From a checkpoint of a small image autoencoder.
Training: adamw at rate 0.0011, batches of 256.
Data: 203450 training examples, 9.9 epochs.
Rows from expert 11 of block 5 of the encoder, named by matrix and row number. Rows with one number belong to one neuron. Each number is 128 + 24 x the weight over its row's rms, rounded and kept within 0 to 255. All counts start at 0. Numbers have three digits each. After the name is the row's rms in percent of the matrix's.
# up: expert up (encoder.blocks.5.mlp.up, 32x80x160), inputs 0-159
# down: expert down (encoder.blocks.5.mlp.down, 32x160x80, transposed), outputs 0-159
up.15 106:088148128125132123122113130125158143173162101171099118096120156147063116124126096115107148165179148121090167097121151095175135157116141129121117123139162151076106165120104153099123131122106167179090128108092102126118104133117113176090156130134142135119118103137117141137107135088129114144110151149108109123175103092141107084125115126164158101097106123124134070131087128145132158123146128109119137136163167107156115098163133135133116097108142122111160120122162104112142130120144103
up.16 107:107099145167091132142145111162101137098103125133116128088104145096114145116120119152074125113114134103136120104130137088157121149089119144109153152101122145115155124150128199136105156094129128109109139118154089111131140114151115124123154130113160126081108111143121133165125130126145133160140119166116149134152112134140153113094100106128101149125112181128124142148191159104120139159123107108093185129171121120099157143162160119071111090099158104079113115125098183105147123110123128
up.17 094:164128137072126140122140136115125138141153179115121109151147108129136141150124096078130122158129079172122106162129144160076160144147101084114099088116111110128103127155127130158110144107128124097123122111094101139141065125140128126135113141081141115157126142110152162133147135112122151133113133120115091147119167157137088132084165150111126118109179101122088154165114096128131081156109116139135114132123109094139119122084177138145150123129141082127166141142076128128168094150151122
up.18 103:112151137106083103167093146125125123114143158090142145119099127156086159138172127125157162129157128122136115115104151108138125140150187093127152133112108122131162128143097168111142155117156130077112134109105111092131146121137124122093101123070127090151133112149138148124125164147131112131144148136143100126151140156145135089095115138109111098107145077166151148150140139131169077128104124130145145111090100162167096168131094104106136144106095131191150124084123143147148083141120118
up.19 135:126107129100156104107114143102088126171150119122180146088085119094105110138148131135161150219110139165129143081124112128176128117123164134093122138127131152092140148098138090092101118159165158135145110133126131090106163137120136129149155156118150108113110146143133129118121123109123139153128129132084135108125118126151124120161115125117149094146148086124149144115119106127091162136140162115146197126142128134129136177145117115102118077083143118066128144112119143144127175136123113
up.20 085:146069091114099163129086103119103119095069154111131131184159150147140095130137102138088092147081095085116116156144114122072132086127119112167130125140115134128122119120130146106105105140096117119139129122120133128133104111125128148165113127132128102165103174102181123142135121153160131099123136109138135137112135159094167160124132155096127130102111107150093133141117119104166105180155117137113128143089154141115096100109101142136103116138105124113172171146118149093093141116168127
up.21 091:119103113131101162141128174172135145131153109120169157158134149106148141121133127147120154154145132135145103113112097150103110128159130125127146145138082174123119114112148126103118095101175107109121151094095162163188110119156147117130138129077108089099086086106122136139137125144113090138167152112090140129142143181105104133090131162164131123156162133126155119103152123086122129127123127092131157135144097139130114174142127104143101129149064185098143149127102142117123113157104108
up.22 126:086096097184155164103131147124163107131156099131104122128144134150121126103162179104107140083148145109152108105102128127145145188150117134157124183125135099140167106172147151100147121117107133154095134124134154120122108132128130129125110137142102126060151129122123120122113090106117120108089160169169112143174137115115154135135120151121152124141097104118118103182147175114139117135128087098157140114109135153098128161132106071122123127160127159125151141127154081119125157125097107
up.23 090:100116122137138093100125142122129144124126081142131123113111114134074097115117155108096143095144089135107154121121094066121122135194165111128098157134155143087098143099134129121121109175128148158108107097142110126092120183128126156106114156122169150157130136159084120126121137088157166130092102154139132119142131153141146103112159068197153129113095105087142108134127124133137139100129151138167156155132149091160142137131125106107097133146105119126128106154143114151135119086140109
down.15 105:082096117164134158100097129148208153138145139166117168127150159130151111099112109159115164094160111132147126146123142137125143136144140159121094167127101109139154163123172126114122116143122097165159161162130124138149090099119115152158112100143108162113080126092099092129134153114134157117116128111137116141095107108116121094130127112173126141123098149129128156067134107133132128147126110093130143114112165159141150143146104130139151132132101157100119201134135144128082086143128095
down.16 102:081077183163135086110122143103137167110140092147128178131093150133092134115143124140147135140159115117077103103156181102134152138134115109110158138157139114136124137128122143125109100117106150089135134111125110145134152111127135145154162119118165176095146131114143145139118148143146079129147123117087149102093121142126151148131112069140141164088141145145136095076161103179114141115134107136124187121142136132115139161173122155099125137088106140114086163127128112159138132113138132
down.17 102:160134096101139139106140120084099114158174137170133133113161120152107060135108091110130125117143141121144121118105153166106156106119116134143166111118143149134109141125119125117128145143119095090123137141128064074121114128097143132121100116168113116181133122135076169136082124139115125177173125117161179115125156093139110147122102085132129115098158109119118137150122139151142148103118129158095110103101142131162138136075102152131129123153123117159154100139139173089170138107113120
down.18 101:098107128107111156119093197134125111101153161138160129103106113153122142084122146135114150132151139145136158127142151122173115113118103097100141138099142137120101121174126168128092124124143167124112118127161141074094149127145138097154131139123175142139164114104126130094117143169103148131135186108087099139138160154170155188114133106136114137135145104121140110119093134134130109066122133130144130101121115129178154085134096132135129107112168164070133107147091118128117132138108105
down.19 109:136161113120127110110110122058120135113102142160153139136139107126115115132126136110195124158130147148118137087112145092158119118123139147103133120161148093112118079128134112077127095116162163136155115164151092164081151114148135141149096177124116128110116122127119144100138132112159135151141134145155143133104081166150112085129126141083152130150087119116112080157089122095123149130170134096119149115162136126125139156157169139147142138045139104148145132123116112136132099099132140
down.20 100:109167115109141124113143128106101136107155131121133111108120135149117129143144133141113112129120094139080165150105144179118136110120099106168129129096109124123098146157138117140097116152101111120108109136110094132108112145154107091172114120143087130154172167149159191177162102159130149139140124116126127111122125130126080145173131135093128097127166101101130176178148132108161152149140160132117126123088112091172167111106158110126106127137132084196110127118157135093140156107099139
down.21 088:099121092129149118147156120119146144151084124123095170122126112160204126128094140149108097129101117133117085127129091107144102152140147141143115173125119149153140136141135162134141144142128058096123151133094147117139133109127118144113096088146148107120128170107159116128112084139126123139166120141083093121126126145146152175134095083143148146092149161086122158119146126135160155076073102141132135113133091122118123133093098146099092168165132082140108145123116124104131121140143127
down.22 108:105128141117143125142165137142143150123157134124137130086132109176087105113152078138117096115117136148150133099104136126167133145155130174152127116143108116161116112152145141125145103149150113184118168146112132119142162164113102108187107122117135153131157159120101099173125108132112119105113106085119105121188086098118144070132177159097149135134132093190138167107157105130159107150102134136119099129076121109098107133096137142144128164111101108142108143133121132096148111139117139
down.23 103:080126171145112165110167168152156163129168124120147174139144107125106170146117111141128153130133111103154140172136148117127142122164138110134087169095132125109133120097189130081106120093140143169140125114152116158142189074145104149145104142138094128166130132101112146099088118117149128087096127149136131121107154112130109134104120172125111158145105195107123157130150160098116113159121141129138138130129144144130127109115104120181101136138138135120117171115124099168118099138127105